A small image classifier, trained from scratch: 11000 steps, held-out accuracy 72%.
Rows from block 7 of a small image classifier, named by matrix and row number. Rows with one number belong to one neuron. Each number is 200 + 30 x the weight over its row's rms, rounded and kept within 0 to 999. All counts start at 0. After the name is the row's rms in percent of the matrix's.
After each neuron's rows are labels from the 100 images, of 14976, where the neuron reaches its highest value: "responds to" is what is common among them. Only what is clearly more common there than usual is listed. The data: histories of elementary cellular automata, time running down.
# fc1: MLP up (model.blocks.7.mlp.fc1.weight, 2048x512), inputs 285-341
# fc2: MLP down (model.blocks.7.mlp.fc2.weight, 512x2048, transposed), outputs 285-341

fc1.635,089,182,182,235,198,201,210,214,177,176,165,219,167,271,159,214,261,198,244,196,213,213,215,203,231,174,243,232,189,200,174,182,175,179,146,167,205,245,185,206,214,227,260,256,239,220,211,144,176,219,240,238,195,183,181,215,191,201
fc2.635,117,192,173,181,173,174,211,186,204,167,215,213,209,190,239,189,244,180,234,222,142,230,206,230,206,214,251,249,227,193,178,196,210,236,148,239,185,239,219,228,255,253,231,205,246,215,238,195,223,201,172,174,217,230,223,243,262,205
responds to: 101 turns on; 100 turns on; 011 turns on; 001 turns on

fc1.570,103,218,161,176,209,167,230,182,161,223,165,207,162,205,112,194,195,230,232,196,144,237,199,208,215,177,234,246,174,197,229,229,219,174,192,176,165,241,185,220,256,214,215,270,239,195,164,159,232,258,225,163,200,179,211,257,293,182
fc2.570,096,178,220,213,183,189,175,171,197,203,168,164,202,211,205,224,198,184,253,194,233,207,206,235,219,163,221,204,160,221,249,180,227,166,179,232,135,169,160,192,195,176,131,245,206,173,175,178,247,193,238,183,215,195,189,220,181,224
responds to: 000 turns on; 101 turns on; rule: rule 163; rule: rule 49

fc1.518,093,191,189,160,188,223,237,227,224,246,202,197,225,194,204,129,181,249,177,232,207,223,257,203,222,198,192,225,242,210,221,199,204,261,188,174,150,185,215,212,129,177,159,202,142,295,194,199,174,150,204,187,228,171,199,205,199,181
fc2.518,096,225,191,245,197,166,178,165,221,172,188,231,218,236,179,220,239,205,223,202,175,227,182,203,138,230,229,190,215,176,200,211,166,223,202,227,221,222,212,189,241,238,211,224,201,169,201,176,219,191,197,202,240,215,210,122,216,262
responds to: large cells

fc1.421,101,239,248,140,198,232,231,201,175,193,212,200,192,161,197,162,194,263,206,198,182,194,200,181,221,230,188,130,232,216,176,192,172,235,183,202,208,177,220,148,184,208,184,124,159,188,164,227,225,185,178,245,232,249,246,211,189,214
fc2.421,082,167,199,179,219,182,233,221,169,205,188,154,202,175,204,140,169,229,170,234,204,197,216,209,198,184,209,157,179,221,198,207,222,181,217,204,98,264,171,191,170,189,217,216,185,189,210,213,153,174,213,225,240,218,214,175,202,204
responds to: 011 turns on

fc1.142,098,215,146,192,197,185,191,230,141,182,124,168,200,234,204,207,237,167,217,223,199,202,205,172,229,226,226,177,187,199,219,232,229,250,234,231,168,179,225,172,179,171,186,189,190,209,260,216,170,219,200,157,250,193,145,257,231,200
fc2.142,086,217,219,181,158,244,188,206,228,178,236,226,211,246,204,248,183,184,193,195,184,217,136,193,164,98,257,266,233,215,214,154,202,192,237,197,156,199,232,163,237,240,212,255,203,123,194,221,174,208,218,224,193,259,250,211,183,249
responds to: 111 turns on; 011 turns on; large cells

fc1.370,106,214,151,236,120,183,218,210,153,196,122,162,177,226,171,213,246,185,253,223,214,216,248,254,235,186,187,226,196,188,221,184,231,229,200,166,195,236,219,161,192,169,213,193,221,211,234,175,225,185,258,162,149,161,237,220,228,192
fc2.370,088,168,186,215,181,152,155,212,199,233,184,210,208,156,175,263,209,159,199,220,216,222,158,207,238,174,178,210,204,196,188,167,212,158,222,185,213,216,203,187,145,150,202,175,215,232,226,184,177,180,229,161,183,214,237,195,180,213
responds to: 011 turns on; 111 turns on; 100 turns on; 010 turns on

fc1.281,102,254,182,236,176,175,223,206,198,228,166,214,215,207,173,184,193,202,237,200,237,220,288,224,157,190,192,237,180,220,217,191,168,224,194,206,164,196,226,209,213,200,197,181,232,217,129,171,214,155,237,188,166,155,202,203,235,204
fc2.281,100,207,187,214,230,152,165,212,257,263,168,249,239,203,207,170,161,186,214,187,215,160,165,152,240,214,209,196,198,217,199,196,175,188,190,210,159,211,245,242,225,241,186,232,190,131,166,170,203,174,150,172,223,167,191,213,182,216
responds to: 011 turns on; 100 turns on; rule: rule 120

fc1.645,099,187,198,183,174,198,241,224,201,204,132,208,191,219,179,122,174,229,214,184,231,214,250,164,227,184,204,218,188,206,204,244,209,197,207,207,184,225,233,202,247,161,223,203,258,227,174,222,117,171,206,180,149,218,196,263,200,238
fc2.645,084,238,190,182,151,186,180,229,211,180,224,210,189,193,214,222,199,167,218,264,208,180,211,186,162,257,145,227,182,198,172,158,222,185,202,152,208,208,206,161,202,198,206,120,199,249,217,205,210,192,200,169,249,238,208,218,192,218
responds to: 001 turns on; 000 turns on; rule: rule 35

fc1.573,095,195,197,158,149,214,192,255,200,197,200,160,234,198,197,174,181,228,159,228,191,184,213,263,254,136,193,235,208,216,194,196,228,318,254,202,222,137,253,240,183,234,203,181,227,173,155,210,140,187,163,195,214,258,208,203,229,215
fc2.573,100,201,133,238,174,284,198,194,165,211,180,198,159,248,217,188,208,181,131,216,199,217,218,175,188,203,231,204,201,146,180,205,182,200,168,220,185,206,179,183,223,206,179,205,210,206,227,186,199,202,203,165,208,225,203,219,192,225
responds to: large cells

fc1.596,099,239,171,231,197,252,224,181,158,173,183,186,187,244,176,200,228,200,233,224,187,184,243,251,175,188,275,208,230,205,215,167,185,183,167,190,211,225,195,189,209,236,252,182,218,176,219,208,166,198,241,225,233,221,188,177,216,258
fc2.596,095,177,193,243,261,241,238,164,217,192,167,218,196,161,209,216,275,155,210,216,177,191,196,230,189,188,200,226,200,204,203,236,231,227,189,203,200,226,238,219,189,195,189,219,191,175,238,212,200,175,229,227,183,192,210,173,157,241
responds to: 101 turns on; 001 turns on; 100 turns on; rule: rule 59

fc1.240,101,232,140,168,188,191,188,257,174,165,215,109,187,226,190,213,228,191,214,219,156,176,230,241,173,222,174,217,213,208,225,166,163,228,180,179,240,167,259,205,179,193,255,207,182,215,189,176,223,169,207,195,173,125,183,179,193,220
fc2.240,103,198,203,236,185,198,205,176,202,228,186,121,165,181,268,200,226,172,216,209,170,170,190,221,194,167,240,218,242,169,215,173,243,211,160,209,197,218,246,192,201,182,217,196,192,165,241,159,165,172,227,154,217,207,230,231,222,204
responds to: 010 turns on; sparse start

fc1.77,095,232,220,215,197,252,208,191,197,199,168,240,183,216,167,226,191,234,245,244,200,255,243,194,203,158,210,218,159,261,173,219,183,295,214,215,220,196,185,192,221,240,217,185,225,188,166,217,177,200,181,269,237,221,240,211,199,226
fc2.77,108,219,205,181,199,235,183,190,216,199,249,234,200,217,193,165,216,192,233,229,202,219,210,215,191,154,178,101,156,191,232,180,220,187,225,173,169,212,219,256,225,232,242,182,254,198,204,200,194,215,205,212,180,210,198,141,219,209
responds to: 011 turns on; 101 turns on; 001 turns on; 111 turns on

fc1.289,096,232,210,193,154,214,155,259,195,232,198,176,225,191,168,219,167,241,212,256,141,214,194,207,214,205,206,205,198,211,190,177,194,232,192,194,160,202,244,203,203,264,189,251,214,200,200,206,162,195,179,193,217,200,210,168,202,201
fc2.289,106,217,196,233,174,234,206,201,187,228,176,202,176,181,137,199,178,210,208,194,245,200,201,249,188,174,191,191,223,181,253,196,202,189,225,242,201,174,202,216,220,265,206,204,226,242,180,229,202,203,168,106,187,155,228,187,220,230
responds to: 000 turns on; 001 turns on; large cells

fc1.216,101,147,166,219,193,259,199,229,203,200,182,204,234,181,209,175,211,199,211,192,225,192,207,221,230,216,213,195,216,186,227,207,203,205,200,218,238,141,241,171,165,208,212,177,169,229,235,198,199,224,197,267,153,202,180,226,209,182
fc2.216,097,207,189,181,230,204,219,208,207,191,187,191,212,211,226,193,193,144,171,195,197,219,186,208,228,186,204,237,186,200,201,232,191,196,201,141,207,274,229,185,174,200,231,186,196,227,208,208,177,218,250,195,214,261,195,240,181,204
responds to: 010 turns on; 011 turns on; 111 turns on; rule: rule 157

fc1.438,103,212,170,231,161,212,241,205,124,273,188,216,168,159,209,171,183,179,245,190,145,198,232,241,206,223,178,200,205,170,195,172,213,270,180,154,195,173,233,183,199,193,242,177,221,253,189,187,192,225,219,233,162,189,175,212,214,200
fc2.438,098,151,119,225,221,214,182,234,223,238,244,200,247,163,155,258,195,273,226,183,182,190,198,169,210,192,247,217,224,173,176,262,192,172,168,226,161,213,257,218,210,211,192,178,208,194,193,183,220,219,270,195,227,180,209,207,240,190
responds to: 011 turns on; 111 turns on; 100 turns on; 101 turns on

fc1.26,104,168,204,205,204,231,177,194,217,206,210,243,224,228,153,207,176,222,215,209,184,238,201,211,259,152,249,260,238,214,233,180,181,235,201,193,192,250,204,233,183,209,197,202,212,189,198,237,248,240,248,224,206,219,225,207,205,263
fc2.26,082,161,219,219,256,215,168,180,178,240,189,181,190,176,255,169,172,183,149,219,167,180,194,237,193,262,175,146,262,207,200,237,188,202,196,220,196,235,206,235,215,219,238,161,172,179,165,218,134,219,170,213,164,204,156,202,204,214
responds to: 111 turns on; 000 turns on

fc1.119,104,196,179,152,202,224,217,216,203,270,183,231,194,161,219,166,186,246,189,206,152,218,201,167,247,216,204,182,234,227,140,177,173,323,192,184,190,192,227,219,208,193,170,164,205,220,210,215,206,240,178,171,253,203,209,202,252,234
fc2.119,098,155,187,193,215,182,178,148,191,167,166,181,192,146,215,142,237,204,251,198,202,198,215,245,152,136,200,164,185,256,215,209,205,200,170,239,159,201,192,193,180,195,185,227,199,230,222,189,191,159,212,194,211,220,201,183,226,181
responds to: 111 turns on

fc1.68,104,193,195,198,213,242,216,193,188,226,164,178,200,242,179,156,265,248,246,200,195,228,215,206,249,195,217,212,192,235,178,189,219,295,166,185,149,224,240,209,212,160,217,240,192,226,220,215,185,175,224,172,205,165,227,198,199,206
fc2.68,108,181,243,205,209,249,164,168,221,200,238,237,192,195,186,211,218,194,179,144,167,178,132,198,185,223,216,147,242,216,202,242,128,253,190,262,191,260,183,198,201,218,214,258,151,179,170,168,164,162,152,276,244,227,182,133,200,224
responds to: 111 turns on; 001 turns on; 100 turns on; 010 turns on

fc1.352,090,164,193,201,174,248,200,185,219,219,186,250,192,307,197,198,220,219,224,206,205,208,221,199,208,115,177,206,219,199,128,236,157,163,147,159,175,284,179,242,232,234,270,249,270,219,202,185,149,218,257,234,186,185,187,175,187,212
fc2.352,086,235,186,187,189,229,185,191,224,198,267,195,209,202,233,247,152,209,218,200,152,214,209,194,171,258,130,215,243,220,180,189,141,183,169,171,239,221,203,117,190,190,193,127,147,233,205,182,197,205,198,205,231,186,250,189,168,217
responds to: 000 turns on; 001 turns on; 100 turns on

fc1.442,097,199,197,178,197,241,175,230,210,214,195,209,178,246,174,189,207,219,253,248,161,239,279,171,212,202,173,229,191,178,150,197,167,186,175,219,165,197,234,231,161,244,206,167,200,220,163,210,213,197,241,208,204,199,226,193,178,260
fc2.442,099,165,251,210,219,206,180,262,234,211,199,228,186,192,175,209,215,193,208,175,247,201,214,203,214,203,181,209,196,245,175,197,198,224,244,211,184,164,202,239,155,210,199,206,173,197,218,213,203,182,184,210,246,225,214,231,143,250
responds to: large cells; sparse start

fc1.347,101,169,171,162,189,192,185,204,157,226,180,186,229,193,203,174,235,213,213,203,178,210,203,188,264,188,237,193,233,167,149,183,195,223,203,200,206,197,206,226,207,181,176,185,160,154,172,156,168,190,233,210,245,178,240,243,176,200
fc2.347,104,254,185,216,149,212,161,232,243,220,202,182,183,230,187,283,159,215,160,178,196,257,185,191,219,233,217,230,197,207,158,182,207,230,226,176,160,213,257,163,204,210,202,216,207,120,216,217,205,181,215,209,252,182,209,178,170,160
responds to: large cells; rule: rule 67

fc1.474,094,211,243,152,246,240,156,201,185,208,193,212,209,217,225,194,197,237,195,268,204,210,193,185,206,204,269,196,183,213,197,230,224,221,212,218,163,162,198,180,162,272,199,194,211,218,239,206,199,172,153,195,256,187,186,182,182,264
fc2.474,124,208,174,194,186,231,203,224,160,191,199,249,247,242,199,202,192,184,221,214,199,237,260,212,197,193,242,239,189,223,169,209,238,213,165,183,192,255,213,158,198,191,234,174,201,234,228,210,185,213,260,180,206,187,188,219,223,193
responds to: 001 turns on; large cells; 011 turns on

fc1.254,112,168,175,213,133,163,208,192,170,168,189,209,187,244,181,168,241,209,249,212,203,237,193,247,286,199,202,188,239,208,183,248,189,195,182,178,130,274,223,239,188,215,230,239,231,193,178,237,212,175,202,196,190,212,237,204,210,231
fc2.254,126,174,172,177,190,129,218,216,210,175,216,202,165,185,173,169,227,227,266,222,188,211,219,199,201,238,198,169,179,158,189,212,190,194,217,161,161,227,174,187,213,176,246,227,204,242,198,174,263,211,258,148,193,161,189,191,225,188
responds to: large cells; 010 turns on; 110 turns on

fc1.143,094,262,191,153,197,168,221,264,196,207,221,180,213,175,197,176,194,204,200,208,179,172,246,206,191,218,169,180,230,216,189,157,151,213,221,179,217,130,236,186,214,158,154,210,223,236,161,228,193,162,163,175,185,208,165,182,177,167
fc2.143,083,112,172,216,228,181,225,179,225,188,156,183,188,186,202,204,205,202,226,209,236,241,225,226,170,178,222,162,244,169,206,210,235,173,195,234,108,239,171,194,184,197,190,224,170,152,249,190,192,162,246,225,237,189,268,191,214,171
responds to: 011 turns on; large cells